python train.py --image_size=32 --encoder_width=128 --decoder_layers=8 --warmup_steps=180
Rows from block 2 of the text decoder of a small image captioner, named by matrix and row number. Rows with one number belong to one neuron. Each number is 128 + 24 x the weight over its row's rms, rounded and kept within 0 to 255. All counts start at 0. Numbers have three digits each. After the name is the row's rms in percent of the matrix's.
After each neuron's rows are labels from the 100 texts, of 14848, where the neuron reaches its highest value: "tokens" is the input token at the peak. Only what is clearly more common there than usual is listed. The data: made-up road signs on poles.
# fc1: MLP up (decoder.blocks.2.mlp.fc1.weight, 640x320), inputs 160-319
# fc2: MLP down (decoder.blocks.2.mlp.fc2.weight, 320x640, transposed), outputs 160-319

fc1.573 028:105117156103117138123109162078134088138128141083071144127107137095186144135162092114151097111138161125131125090118116123111152128172121125149123080099104119125160123126128153110154146137141113127126071046127138132124116085128109102138135104148143129100136127105122138155130133064157075141110137146094100171084158144143126137127122133118109129106140126140140109113128148127117165091126195123143120135105112187077136114133127131114141109116124097110157080143125118130132114130134113
fc2.573 049:152094099140131096151085187082130160104142117073122097119113102166174131142132145109130105131089100138129132125129154142115113115119129110107112145135159106129157130101129128121089149143122108080139135115187089140145164134138176132178139122123140144128089177149152112131111127151143222117121131095140144147135124114088131119119146136128167128130141111154123113128148149148150194182122143147125139111089155146117126110163101115136124122129114141131150158120123141119081121117107185
tokens: "sign"

fc1.467 098:132127099124087159120107132113155145108154156107145162138097096196143157144138159086126120120120145167114084144142134126120115118120127108161142095097121128118094113124125120161112128116126150144175116105157123123155146102139110110155153133144149160134122118135114159103112137138132152111137149110164136135125143106058134129109129110126155093132160177093167148122111092130090110109138104169123108127117135120073125150100124138152155148146126079095089129143095113135142064122082130
fc2.467 090:094170096123114100114099132158142128115106144118142149139124153150122066178106126137067078143140090141149113103099182071099134125126108118104145128154113155144118118100135142118146098117104113147140113095126110158130136136114146144120141144197153087136125159095145129186091170120133138107127110105121120139165154137139151098158147121121098142153093129085107103139125144121110128127179130114148139114138118153121142124155142133108130101148128169145152122103163128134160148117141115
tokens: "yellow"; "grey"

fc1.582 113:155124130072135115116141151142122133090116139091097144115153074187142127173126184135157105153156105132157126090110129143134119121114137158161119137135147104095141126120103144144162137134137128144141130130093124132114164144123110124101106128151107140113116133157139147120184124132141133086121129117132103125160112139107097137123089114143160149137132150116125140104134125162081145106137142178127158152097143117165118146136143169140122105113129138131109092103090113141140098142124142
fc2.582 112:121123147122158150153129108117121142160133119099134154121110130118090133073096098176135105096106131113086145145140126099141132156198132104155200101096142130097106099142144134146093136169138098143107092152185142150088120161156113114123085124134076116122109131119136120130101101158120115168165158136146137089143146096168155150118104152115086084137134158092174108147124125131127111176119099085087142114141107188097110105139131140119093124130122122155153149134109113122141134093129131
tokens: "with"

fc1.177 102:138144084127087131125149157115089157182110115143121157126151174161118085118138116114132114143099117124119155139145103105125159128118099135138119083145181105129119130128136138104149131151145153153128105078140108134127119094155137135144126113073179102122088135154138127119160148117118123096131143108116112095127090115177115097153125121097153160145141136115130102128122146147146105131137110114161158164119170156125136142108123126140160162145119100108140105121152111146140145117124105
fc2.177 097:127071143138135128171131134091110128102115125133102140123147096119135172115127089124101130124088113146135147124110119113122145128152163072153101103133107120119127123110145117174076145152122133151070117154115135163107105156134155129160132090102115144128125100136133139109117132122132150151121093098103172144134122159126096133138137101128079095112129167113070097142133109121141130154105130127127137117105112145135118140125119111123096081147117166136120163178124130131096132121105101
tokens: "sign"

fc1.270 097:149109109107111197113072153108078106160123144114128144171097142112114137133139117153138079158147112091093173124100164118148085137131129150100129117167069102111130155114133152133141131161132131125155117127108115135129111143120159112114107152130109166078092131159122122124136172080114122121138126133147117146092127131110116126145145151153085137119091185157110093140104139125152158104110121092123146176153104165161095081108140120124145109113123109109103130147131155153120138128147143
fc2.270 107:108159153167119095125160107134114114136095159139087122100095129130101121158117149115153098149108143114135106141139112152078141125133108125147161151149145108098155135108109100163108117112122139093106116130161097100145189139131074118115140062150109107105142107137122149080104115173177147149122141090139152141113124140110132118102095132123131093147114118103115128126156127138088096120144161123122142088175130136115115174141140136114139100115134119129097105122179116101105151115137110
tokens: "showing"

fc1.589 137:151114129082138122127166155125142122136146121178139121124153141076164095115190139091139107169117149170116103102140133142180129153119126115104044121143111148154124101132165133131173119113133098101092141110115102137166144116109130146144099127112114127100094131141151164167137179095123146123135145151158181161134111101134176137125118132097080156122093135129138182112148129143126168120117107161102132144111130142154154124117126123111144100137094015134131132121125106091141116145132142
fc2.589 117:133175149157116167117101107154115089124170099146192116147142113169177113135098109156123139114136110101133139166180175102098153111127134137119186124086103133123088162122138153122115097172116162153153153102106149138115112135144110108067132092147083157128149146120146071103128128118118144160122126120127110117052139134134111077155123129146158075119089145137158138115137134083151137127119123150124101109122159119129157127135145121114096130093182163101142123177134112135146123075151118
tokens: "showing"; "a"

fc1.244 109:111126106173126110137119159106117094129128155105151165125150195138104114146104120104137109141129173147109152073136110086155128105121208123151109190094144150146123124115142118124160139110099154129132112116149114140142117151143157116119160089121109114143131082149173077143126136126111135156133161125111116116166141116137118142131107146107121152147129144139148185168125129091088087148142096154123132086110125097112138121130122112146166126141115134143124118139119116152098158131143147
fc2.244 102:132148129148152132097131090111118131091150113148122129106119099114149156091098146100156123124160104095138126123151111169153124106135072142116150105142148111121134124109104098148098137106158099141150158129159123107139149124137113120115064123139127146118107156083129143064114112133127135127123098087108118103118137085138120129106172149128131091130155148114128133079104163142160090138148122130151093147128148155118114131123129110118133130113124159117124080133116101157124097164143082
tokens: "black"; "brown"

fc1.426 112:117132088099148175115147161148130118127147114156167117140120160164136149085108130114141113117116119095161141145134128106127155152148116161124123143082110179077107098114101127164124126100147127121097140151145112107116137163115110149121154124151112124173098127105122141124047141163128129122161181162118163162109106168082121119175128113111129124152119130132162128122115106124153105136117116170136120141062105125152125129134109150109146176127115115152102163118155172113149122137073100
fc2.426 119:106137132125140108123098112149127106141093113174133124135117105147104077133163141131127126116139139103147111164099106133096115121086157138168135130130121098098159149162131151132140112140151158136113091102141110105101123121109140113125166106110101112123147127152136116167143121144132132129120129106170151157139128119162178104111051107159123083126086177125119125163104131120168116150135139097078112138172147121136114150148140138094098128147141112117130079105163097115112104114138125
tokens: "yellow"

fc1.228 102:115097118145098135161178145147138135124142134123100137079117125115158107120139146117125174127139146116142166161094121161134122132090158107160103120099108122162116140176197109069138128139141125107137156121096118120124114140100105139118109145134100130080122137067125092124138106116174116144122132142118116152114147102110138108068130157108147099128109129138148101129101157122153157102102153144112170152119123125162142105163144132110146091104108141172181134139100144127168111100087150
fc2.228 102:138155137139164123109124094102144073152139136152136147140134138124124169140117121143085133112150113112111142158148097132126151116081135135090124144107089140117160124158100129159140182151125113117126125134154148162118096130105128131176146157146121108135146148116117136154127114179109157157161130117103158103137101127091128133098089113107163150147122094142142184063121141129190126109125098147142141155164099108140159101157107139115127139152133145187127144165107138146143132135150177
tokens: "heart"; "drop"; "bar"

fc1.264 088:128116093133132087132100132123122127137120135221105144130155082068133096125157123098097099145117138072129098086101132116155106137136177121095123126152103162122138135164091151142137092185127119144145084122085156114087128121143142171127164117165139160122124107156121157147127131149161074117161142130138143137142118164109125144151143120152127098144162120126108137125126166117108120144116161136118161151116117116083134138118112110096115182091142144115133102108117129130093150138163128
fc2.264 096:148128135141078091135089140093095151153170126126159144127131136131150135119122119115114159102154082137091099102081121120122121129123141117133119119138164106117116163102103108110112139157140121139112145101131095148097139130149099155143134126133092128198130147106154133103111097107108115107110112150121131126120136104154110076121118138083131119157124111124136128149160130137139109148119136121166101110112131125095119085122115127111141141158088161157133183128105192129134132152141093
tokens: "with"

fc1.32 067:139105136130140107155127121099119125081119096087161101151159150131146072147122137152146147130156136130113134175112147168143097128143143136127123116121142121126149122074162132089116124120123123093134145087134133107125112133149145138114140095069134165158087100141140126122185178107100133152125138126162125148094134160134160121171125156144172132118113160114089135158109176169086116133185138104171120144088100063145125155124111114157131097117077128136146113149119123113113120101127112
fc2.32 076:146067159126138116148129134105151115114145116148137106113158102114159135128121086093127165125124116148090128148126133131088126146132099105126165118116104147122165116122142116077143122080098129144099118119122136159100122092123154144135149115133149172152120121138099053107137112133107106150170117127137117152124099139146186089147110148077138111122106146124119117167153099135155075116178130123121123159116143146128129132133128107124171137116109112103108132125164148164113139122130147
tokens: "<end>"

fc1.508 041:115172136111136115124134137135139151133131113104117120131180136135142152119109115130127116143137098160103101121194111156156071129161122100103117142144165134101121137084101162114109153136075080155138157067064182144131145126138152146154090118119084148144103141137175098195106135132128088150121100103137166130094112067099172093138098133120127121150144129124095158115176117121145155126120146112153124109162140133142140138105140148149119104156135150098115152128097097130129136139117119
fc2.508 050:154076102118122110144130094104115120124126102157132104103098105122126129123146125123116108106103097120150127061107138114122114100135130148129149107126143152131166108146102128114088142087149130119090128104180089070183125138116137083078143159130139142127142162124144135093138123163125156149138102133145112157179163160135096165122106147166144161139136162147142118165131088130080175114096150100125133124146134144077132134134144154132154133103149085119144129115130155129096130101119172
tokens: "sign"

fc1.22 083:151121105130144144073139149110179166137163141123103163150119131156152145132141124140136139083135117128094117161111143174151162206139113137122130177098134105111150152072110101173120152126160134135126123120174144121136116117163133158155156148063143105133113121111136096133120146100102117158084139158113149114100144116092133150151145148105175083115068131124103164133109108125116111121145145087138126147137162131101128125110130112110109085119133124088122116146147120127139097135143110
fc2.22 082:133114099110095094121124113120126131141131108120152071134134118127127143147099150108074130164123153176163109085144134080094078089124117092138105081159117150116119097163150151107147081130117152100119167115098103182115121135102086143132110140180141126107130116128121125091124152159193128150143103105136141101059100134136103130156108121119096153116139109113119134141159136140100113090158166145094121133105149140161141118130140155160140107135099111139107139111123132131116183132112122
tokens: "<end>"; "arrow"

fc1.55 077:132137129136145120106142155115076105122106120152141100106169127147164142134166124146144158127095104099173109110150133124076139123185157131169101107129117114089166158179103081123104145141153180136120155145112118156133132124119117083107143148121106122138154121143114121131112115148095168140129131134113156142115113130145126110099117159073108122156107052085093146091116116124112144145123147149114116149121111124111128161134138132099118083123108157115172103133138160158119099104138073
fc2.55 088:130059107130143125114133097121191118109131134093109194140132140154140108125118100131128116131132182146141142110094143158095130057133123143130145107129139148150139136094132125155131117134135113102121069147136119088107101135139171151131117132105153127125103121133169138113138155170109117176104104128136136097059165136134118137120154149126135134135121145131124123147139158135120082130118081121121132109151153140139139127146099129142130159168098163107118151116128135139145144108154141
tokens: "sign"

fc1.420 107:128149116096111139121138090149114144133109154128107143143098103168125141133114110116098097142123116142155140094134122174143132125154127149102120163077137095117100118116079145151137128184115162150119125098136145117115136136096098141099134154148167141150158160112167166124125108166136133091144116078128105122108097158116060084142134111122150140154130119135156146138158098129105127132127141106151128123153141162099125140121112142137132100145117156136147155149176145125069164084141104
fc2.420 107:127121130114161120101146124139096116111132151161108141136162150103112103137108142102164138141161163126109124190113135131114132133140117145179158138137170176147063116144113148117158150119142149122116079152115124140097101159133126114116135115104142160118130123102098121097086122117058129154100141141139112105098125132148128092179126103091126104149138103114139153162118136119093114141106146087142114164115093111148086092097159155099184087129082145186119142105162078114130135142133099
tokens: "showing"; "a"

fc1.90 095:133102137132120131136104160151125129109058144161079118136146133146122080156135172119118139093132125120139129092151131156163126131096082109114131123139128114098142092094104155160131154119104057108175074160123145148112110109127135113133143127121101135158141173156122108129142098134089101089131121182124133116127102107153158095134128080125123125127148152125112153118095102142133144114117126124137119191131156138092062128119127139116134126113129151125131114128100125103156101131155141
fc2.90 096:150143175099165125109129095130147113115117122128165154140142102139106156124156146123115113108102102161139171130157119086163153093173149133100115147161115128097113167102143125120116107136151120108144109088155138143134120171140095145154124139141091125095127158087088172118147131121105096056139110150135146097110101139134178133118135131138156120111120122162112131125141148122100113181141114150086163130128143124152132093076145109097139096124128144111165121085141133127130135117157096
tokens: "with"

fc1.488 124:133126100117167125127153131112101106121086134101149122070151137143129136181117147181135133164089156138185113094085139154147110102112116152122093139074105085092086115121120124135183095090117156120129122125104180092138083123108152123096160117112106134145159151123135169112129130114164143103115190079126164159089156157134139113115122112149142117142155125073131121133149109161153148117124127134096133182142144142126135142122112114127127067103106153108158121172135117102125130143123131
fc2.488 106:112127116135101162114119160166154152160156194142150127146089111122118151081142120117095095156141209089106114158116147124172106123192100139116147130139131115140144147158094136122116216135140163121143125115116125135118133130106093127136128113130128130098125115140110132082125127145130126130142093145132124162125093094149103098133101132093112137135073147130076150101139116125155134109146106128131084133068166120125139155124178156139092143137111103138104135134141130134109113084139119
tokens: "black"

fc1.428 116:114104111123145134106089131099115152105125152137130111113115142126110103080136117160124136148095101105138104136126115129129135131106099077151161144071162097141137125116117114183148154114188089119107156101118105070108158123154125118119102102133120134140089126117163113097095162111114122135143167098108129111165137125094109137192151091123121132175097175087166141152133142107120097095121156154125122170137085109125176150130154100123127162173074088172107133152123127114123134127122130
fc2.428 111:104125084110132160108153124142126114083127116129110148096130158125131126165121178098139147081137159113150117141146124159146161124128146139152125096133130108069096117147134133134160123108095147142162147104104108154133135137168125160118114087143147131160147104159082139134138115111149093177101136081146092174117099115123136113144085081166124109150114150124091137134127174085095160129108085163136080108139097129105149136137124152134093133115159120117099136110094091138125136138066144
tokens: "yellow"; "teal"

fc1.125 046:132094150139116137109141131145131183126124126130133156120088115111168117082137144114140114123133123132081110133151166170094170141125152110115062091101152103119124138157124151086148129117149137129123109108157080149111128100149182118145099079084129086152113141154133100165058151162140056135112080142084168123107132118118188106127101144104141115170096132119133134130148170103135164120165149137097136100131151156138117120101121128133076107126135169144145115150153076157165138122123137
fc2.125 059:102144115116144095164045164086119089151131067105089081129134125157142121150157112118126128135130128111160129119139082134109119108102104101135130132149130151157133130120129121114162104117135085122091138146139159107154133120110124127125145121107134162088113131095125117129166129121163173123108130117156111112087111097101127139126146140117131166172133169134136103097117100142098125171096141124149150162077121137117137127154081127165155124140087098108129172138152140133079112132126115
tokens: "sign"

fc1.86 093:097144115157087108114136147140171125135162055149131096122108124143143126133147184116104175127136121096145134094145134116124096099128130121121142147122125151094109133113148108119148151170128104111174116124133095135109105130145161119124111146138138206145103102133195147109139195114096089133112094129091139081127114147123181095152146138124087162124152109104125111104098158136109111118157110122106114141132161143099114167111118141169120108102077129109131143115145161130173130121122135
fc2.86 088:138160136172097123092117101123126120113096129165138152118145081118098130154140103136105090091161140141098151169099085129144150137108135126122162104147145145112109122099130111150104130142085131165091129141109158117149084126183079100138157124123101122133121123141163118118136122156123131125113140154107090136122153110112114173147126148117126106103069104123144137178129128131119145114116152118139153115081139142103082110127101144120126081146118142117150131135119139188093201149132139
tokens: "<end>"

fc1.584 127:119096111116141150146155133111172184151168120126080132170122139128110113117155147101093130177101139137112102135130128171107117098112111109079103141137114109112128130071122107115136111131151126145140142081097143089185120150136156110133119140084103158114167133123123118131114134090103161116133145130121102127131105159133134136107132143088143130169131106110083166122081132095122161138131137135131112116130132138123123143106099122139169112173142067078108078145135176147141125146132200
fc2.584 119:141139127096118123142171080152133107125091108146132138165148097178145125128120113135117156113104131105161111123152106168102144134122134105115113160173093152152121142136121139104124170103147118104120110126177119101145114102079176122159126138193110156099137131138126125120171107102125124103133095114104135191145084166168133128145145121131131114128121155120125116128171115149119153141087119120117120108104144126142117082142140081141120164127140110160131156158138137135113105173114120
tokens: "showing"

fc1.347 128:147130109112159102113093157121125103090144148144168123148131121114132101115132103123173113077116121167194118146144169112128154120119119151138100176098165139150144151092125133171086115140157118159118152106088141126091090131177136152134129125146102116142115085145166156126114124106126131130147105177120118178147111155101124144166140147161129104095122163111132095118131113107132081152123132169095115155118122151123132141130079132120075135149121144169127136121145151122119105139115113
fc2.347 124:138084125164158128128151124148120128172088148104136143079120149158087127113121136162135108142104145114111125113093129118134117144135138143102126095159126141113159102134134144134126146172134137121121118147111125140115153112143092122126104104101107127135147161170117112145127149143104154156122128142159131151141144123136198126121127136136156135126134146125137161143145132107104138114110103132097101071142135117144135131120193152133116111085107172157087086127087115123124170148138126
tokens: "with"

fc1.137 043:087125137089169114137144148114148128153157141128128139146116158111157103058127140170113169137139116155119121155163139096135111096094128070126121080142137113113132113147144125158119103107138120104130099111152172136159135125081170129127124117097147107125144111159183111118145129116147082142137127128120090151099087114091132160133110140075099120129151133123164079172154145104131173135154170157122124100131134139122093133122118158125099086108132113160140097098137114113109183114125131
fc2.137 046:117101122146100122127117122105123144160124101074133091115105088157155159163160138107123089109083131140151106108095120158127119140143162173131115113162106147148142146122084139091149146142128140132147164144159133129105162085126144128157117097140132154105090140101057134171113188150131162123140115103112161126153166151133155136143139146160145138144109162126076145121122147126145105129105135104105131119106136152112133128147124150150135136132127125097113180165114137114127081138134122
tokens: "sign"

fc1.532 085:144137178146125120141153121097094143156136118075158168131167145130177123149133108145132107157092118099171138118115166121104167124119068155168154137118159108113135135120132100111113108125128103134129112107089142123132094125065104123119128125141163104136102113133090104125132121120154145138113106113127124093117117094089104106135129138159169129097138171131147168145115158099182131119146131142148125115150124109145142130149118137134113083103154108100110144108121123106108150159155117
fc2.532 084:125126098072124145123156104062118124108146128145173105108140137154121159107124152141164112164115133099114132129146079193122119167138134129109125166147120144101108170126104179145128151104134133098127120144182141137122142098130138121133097164095137136138132143173159117115133135128131128149118168163108135158075139129132155151126150137093063126136153096141161145120113137128126163147135114114144124115081162133149114104085075133151117146123126147126135174110160133123142153139167107
tokens: "a"

fc1.402 070:156126111091113143137132112118123116127112135141113152160087094134135156142120148126134090120083128119122131156132096115162107144176138119126139115133127137137147111179119116119117122160088106148165128133067108076115129096101120133125152143118142114124182159097136119148054162155135124131138156121129137131109128109130165138132145075124126127112082146115148142118108140170092201148103113133034103104108135135113115147124112150171129132097139206116135158151136143131102110133104163
fc2.402 075:110144143136155134129107170133106140149150115090182090142164098124094123111128147122086118133118167123142137108089147152103149147119102130164083133075193132126110120112165118086106121120141125060112141086140116145143126131140106139112122123136145133121109123125139146107093152102134106093172124111131137123179171137140127068124039185146098134138112118091158137142137151153163106142141108137197150152149139121106130129149125118095117120155126109113131142089184153122164153110145170
tokens: "with"; "red"

fc1.446 121:132108128107157151116109174085100115113100204177119146163111126121089124132117120133137121125128129161100103177120144095140092118109134164131136134083138108122160150125122124168138122155119180183100138102136140112118122109095116127116151111152107137117143130089090111132108131107126137101106141153087144146122156176112101134145119118117142142145130155138149134123126132092112114151126127145150127140163124126079140165149151179168139097112126095118168113133121089085140149118068152
fc2.446 108:067118102153135113122124095159123118134126128127141130097154111147133112139133130168172121137162130104146109139145114108130112112186114144158128119159127107129134122172104105148093143091134129102073163124117142143175135133114186142111135157124097111165125130154132154140086113107086095121113154071147149111106106114093138122075090144121120127123149128122115128135163119098132118111120157075091131175151104108130082099169140150153118126118103121111075127136129162124120085099157144
tokens: "black"; "showing"; "purple"; "green"

fc1.186 116:115111129110105102162127126129162120157100151157126148157181137090129158103138168168146131099156123121146183169101137081089103145148141156161140137103113093140153141135169139130091142150114131108162072113110113134097129141102138111156112095123101144110123167124124161111104139154149129132115133129136112115119113138130114171111119128098134100113112150163126150098102140121132140100100158175121140153117105118150136094128115146135130121132158164104090190149121117116120130096119133
fc2.186 116:162167130111112124150121144112139131145111156162112110129099147127106150125104097065126111082156139106130138156168103136150137098102131125157088122116077163103125148166113146123154155123096100068134137152157142105137105129150107120102129151081115155145130150116137170162168133119137085178163127133083157090131117150107151132121165136149136166129132145153122112107125147159124127165125123094098164080175123129178113123108062140111131146105138115125130112110139165152105150174107126
tokens: "crescent"; "heart"; "drop"

fc1.417 041:093140133160118061134089167137110135113112101145125102158155142091088129138153117121119129100117119155098080121158096087094117124143117092146166145154094154147134143120119140135132146139149136110099099094113150090110127154145131192127099084130165171057158123098159137181139197133138093101147108143153123139102126127140129119160092126144178143085119148150106108142146136122117145089146133174151080149148151148115120122154167137086119075091147148099117113165129112149149142128110094
fc2.417 048:147085125096126179157138146097124172133175128139174145133127132119137176119103149124158110141114109117146117152095142147186103104159124149137098121083106137125111105114131153106112142128102110117157113127101104113135106159111138073131131133137141116152097145175100145108130123130125146107120153176127175110133163124108137145107133092149100141158122144126135140140110176146151151150108180095109137138101142144131142157123032142126139143123111121128159137107148150109120140141142141
tokens: "sign"

fc1.101 108:145125119144114149132091170132136069121104166180142128132100094113110138153158100129100150111102118111139156126118153053123119139166139115161189121143127125162153182117126141107121077152132123139124135157126105151141126160118116107137150113112150177127110153146110089151131156129159114112173120160160120128163106171114131099167161141158100124098103117138094089124109143104160081196174129135124154138121136147089140109140147151143115104172101106132169138103166132124118083121140125
fc2.101 105:092124176151085151152123160117164136130133149114100161136175162149099152094126155110132183141093107141092075149105122125148126157099113124101112159123150091130143120140137154192074131133143074162115156128118126128069126134136128099116094153105114142156169076158137143139108075127124133109131123119113150160188171130156160143150078133128099141160151104118123112131127108110153130113153114124133114085136101120126144135158145119158142162108117128149098084160110140142181122090150090
tokens: "with"

fc1.491 142:109144111122060163150102107120105157102146140107121092139087098092109129154150123117112104122151149112147112130155159155106127103127126137118109169145157114142106158107150149136097081151112116127099127137127161114150097172120138160109137129121109128123158072155137167116118104135102121101159154139108125126152143083141072149114127106123084117138129163115094099101104150123117104131176113133124151149090091118147168105180112132108098180200155174102117073131138129121113099157146135
fc2.491 130:149112161112130119129142120099109120096140143167129096122182095145132106139139110153137110112152105095102106171152108151123118133122156090142129096125137132135032160123130157125129126088130173111112116112135136096146129113164124075134171155124108143131109155145107118164143123104120133134165100134129156117141095188180130074090141131157143148143109106143168121162143117121105105102114127104085093136122117127123091124121135122193137104113126098153133129155157107155159066128133123
tokens: "a"

fc1.232 101:090152101095102125089135156117109146115120174120097142160082099152161119124127147142141162107112140157162132112120131134088162154117136106131156135122117150169145122124137132099117150145086128149093140187116154132167165101168105110138112132142097146111120153098131122119098127126103161122130089126116103138125150149108150143131114136081107142147108102171126148123145165107137129097158115177146123142138139168134150129137104168101131112109074130142155107198196153124097109092138141
fc2.232 103:115142103117144119131124089089153122150131111140134122139124155095118130181143142135106142162143131177164129126141122124123126123158163124110142101118185131125136131135125107138110083109117105081141145112123131123193120146179115176126102093121145127143132139128157121100127150110146142156129109152135119154114119103125142126102146159114133151152140159068139097146107104124126132127062129129115125108088131099137115103126118110162124114110096117122140175127050102119132135123106115
tokens: "orange"; "teal"; "red"

fc1.435 111:158144110141106156083132171128124163131154118125122098137148140115106145120175151136098107172104132119131119144117138188145156122093093167121123128093077116140138099080162138092186155152124123104129108102097157120137123120148141123151157128120120109136131139150141131173133129121122091137143124116111102107113139126081123146139118151205130132094142127117112140102162145129095117135106132135210111133179135170130107165149157097148101108126143116112127159111138104143099146149121069
fc2.435 106:067090152137119100164135072129139164183135142152127118153111146111124143122125135104128130145141117179164105126130095136148141180122169105151072123125079149134108158161164111123094102124113158153113115158172127128100151158100141139147081124096130148144092105116113157119100128134110160137125138158142138141122121114158128099144076089130070114140121133155111119157091110161080131113096132094126090129132095115154122119081131128078155142140084164138112153134114118115149142124177117
tokens: "showing"

fc1.319 088:102132153099104127127146131159145074132124120122103081140136166123117103139150119071113140150119178157135130172122157136164113130106167069171122152155108104147135147150139126144124100125148088149110158139170123112109166146129092150132134111172137123123098162117099117108137100149137121136159118135168150155132111131148192116118067128128137129117150048110137140123101142142125160133090132127158164131103149118148158140179117127148102129126116151160116163120143129129090125130111139
fc2.319 086:135168152108123172141176086105148121153130105128121124128105095101182161139123117123108121089153127111121159112134103157104127051111147173187133152120142134122173138151127157176109172155130149138107121107178106110155102104118127146167140116102110111111160160117133120178127148153114134163129126140141144142121139119097085117084138139117120087142146160142159114099142156120135187090140112145102127122137115111137134083102122137096084167079139108155140112142134115155145110066127124
tokens: "crescent"; "drop"; "up"; "&"

fc1.554 083:147057096161106140153162143131088120121141163121081156163158088125148103158106133117112108167141125122151136097144110137158138179127099121107141080111139116124118140075083139120122118123086104139149153088107141126165113103110122120124138107121142107157139104141113146195111091104175081116139069139155136127120123179165117127140115136147149131153156169125119139115103136137159128137147140141114126138194118114107138149115076194128108153129104126129131164084169129133098156148150128
fc2.554 092:110125128112141115140113126111125142160099139143169108096101126128125179089130121129110125129122096142165160115114136114119104119132141095109093118115141126133143130117115108141115124083158112130138165123146144106092126171112126154151121141166105113137129200114112146137130146132150097113099126116146142144119146095124127079165136119111148147129117041130133152153119111159093143137082121083157114152173149111107122115129117124110148104165117139128139121105126212114127131102132139
tokens: "showing"

fc1.322 114:089152094097080119115109112138146140109104115118122087126137113087167157095124154117130147116146135124135125135079133120081127090133143126139096139121143086107143164136121153119117102178157127091099147128147112127136101104147111090127156104129113097118115138105108112154142125134135131176100128129082152101095140147126155132102128178136140165149142112132155130060086141107133147134101175157093140159130127136166127104130149151141109157139122114142131165163103120120091163129079157
fc2.322 126:119155122170088087154160106165139099115110162158113144161131113110141133126136154157113168110137104095109147175104132131090113077102154171138103153139116135138129161164107141099126063151166081141129142124161134181131124115144114134144127136154152153132114117108141117135145130147180135159143094140085107096121108080148131124115080131122087102144174119105148125109122136148156113099119089150111152142147127144162126131126131159133136133136095136146127154191099151157079106131132153
tokens: "crescent"; "cross"; "e"; "heart"

fc1.456 065:138088089102083122144147111137133162138127137085121084138106119075123083157116143143181100106100129128139134145166143140157151081105130158124156126150098148085121114117125145109114137123154142066092104126149120149123126140127121147163092120086153144116128156144113132134096115109149071162139142118140165139098128142097096132141129124136153125135103110172144107137147133136188114137148141113118152158115136120109107131171120108104110122067112148156156129134159142170154154121090160
fc2.456 071:139156144120129119120110155125118115145141125135130125127121130111091142107137129122133140114164076171128147092144166097105097211110112112144073178083180131143150140176119112144091132124122117146143132097116129134139097130141133134095154108130114205077142125138133128150135129115123121123110162146121112150132116163128186127077123123125104142163145106143127106097104070125109131129064134142135163118148158153136159103091092131148098160171129127141109122123117166118093135143181170
tokens: "with"

fc1.213 140:118126141131118125120143128103130153133101113131117147128112125139126089135140112112168111146099124175132116095131108143101098168134136141100096166079078111119126074126099167180122161119132174142136105106121134128121099172112144125129138115137150141174103144101190128113070107123147163149159162162126104104091154151142116127130134141130160148127151111072142135138141141124124149090157095130107149116130097110098120102149142168095065097140144129133130120139158153151118130163137101
fc2.213 137:111141109124165163139113103092130112149147132095152127159129131134130102096071134108168118109128139100114147132144140122184148146111114153137131092125168130130112119117134145161189109170145127134166146102118126155130129135108077111126127100133124126148109143084109128134130146145095163164146148155140125102113133148147178094111075122151103167178127103145136104147136146104130105124140160095138128150130119136117116162120135121103128157162098104125136079139104155138147110080191125
tokens: "showing"

fc1.123 081:088122155082119134146123149144125085136077182085109139184127123165119121217104094107095147110120125142116175126111131137117180168124136181130124112129157141099136131110120121111152114130094126107155142130161118130124147132145124114118166154139102153136191103121100117124116160106140139153074171129120151143102155111120127125136162091115084141111127149131133116111122113176124104132166153126091125130105128156108149098119083113163119118090141132116116163118119063130132104120109078
fc2.123 074:111122119131108077122170141091141114122139081132148124087140118143130137098153182158147114115148158117158102117137132130099119084111119078109134168123117115151135147148145123111090143143156142137104115113098127150158162117156122159139072093143151142098111161135159119127137084138131115111145082129115114162131106113130113107137119138172125146084145136105136115155111126116151166126092083106193100112113091096176120106159137128105160162125084139130132099196153158111147161105148152
tokens: "yellow"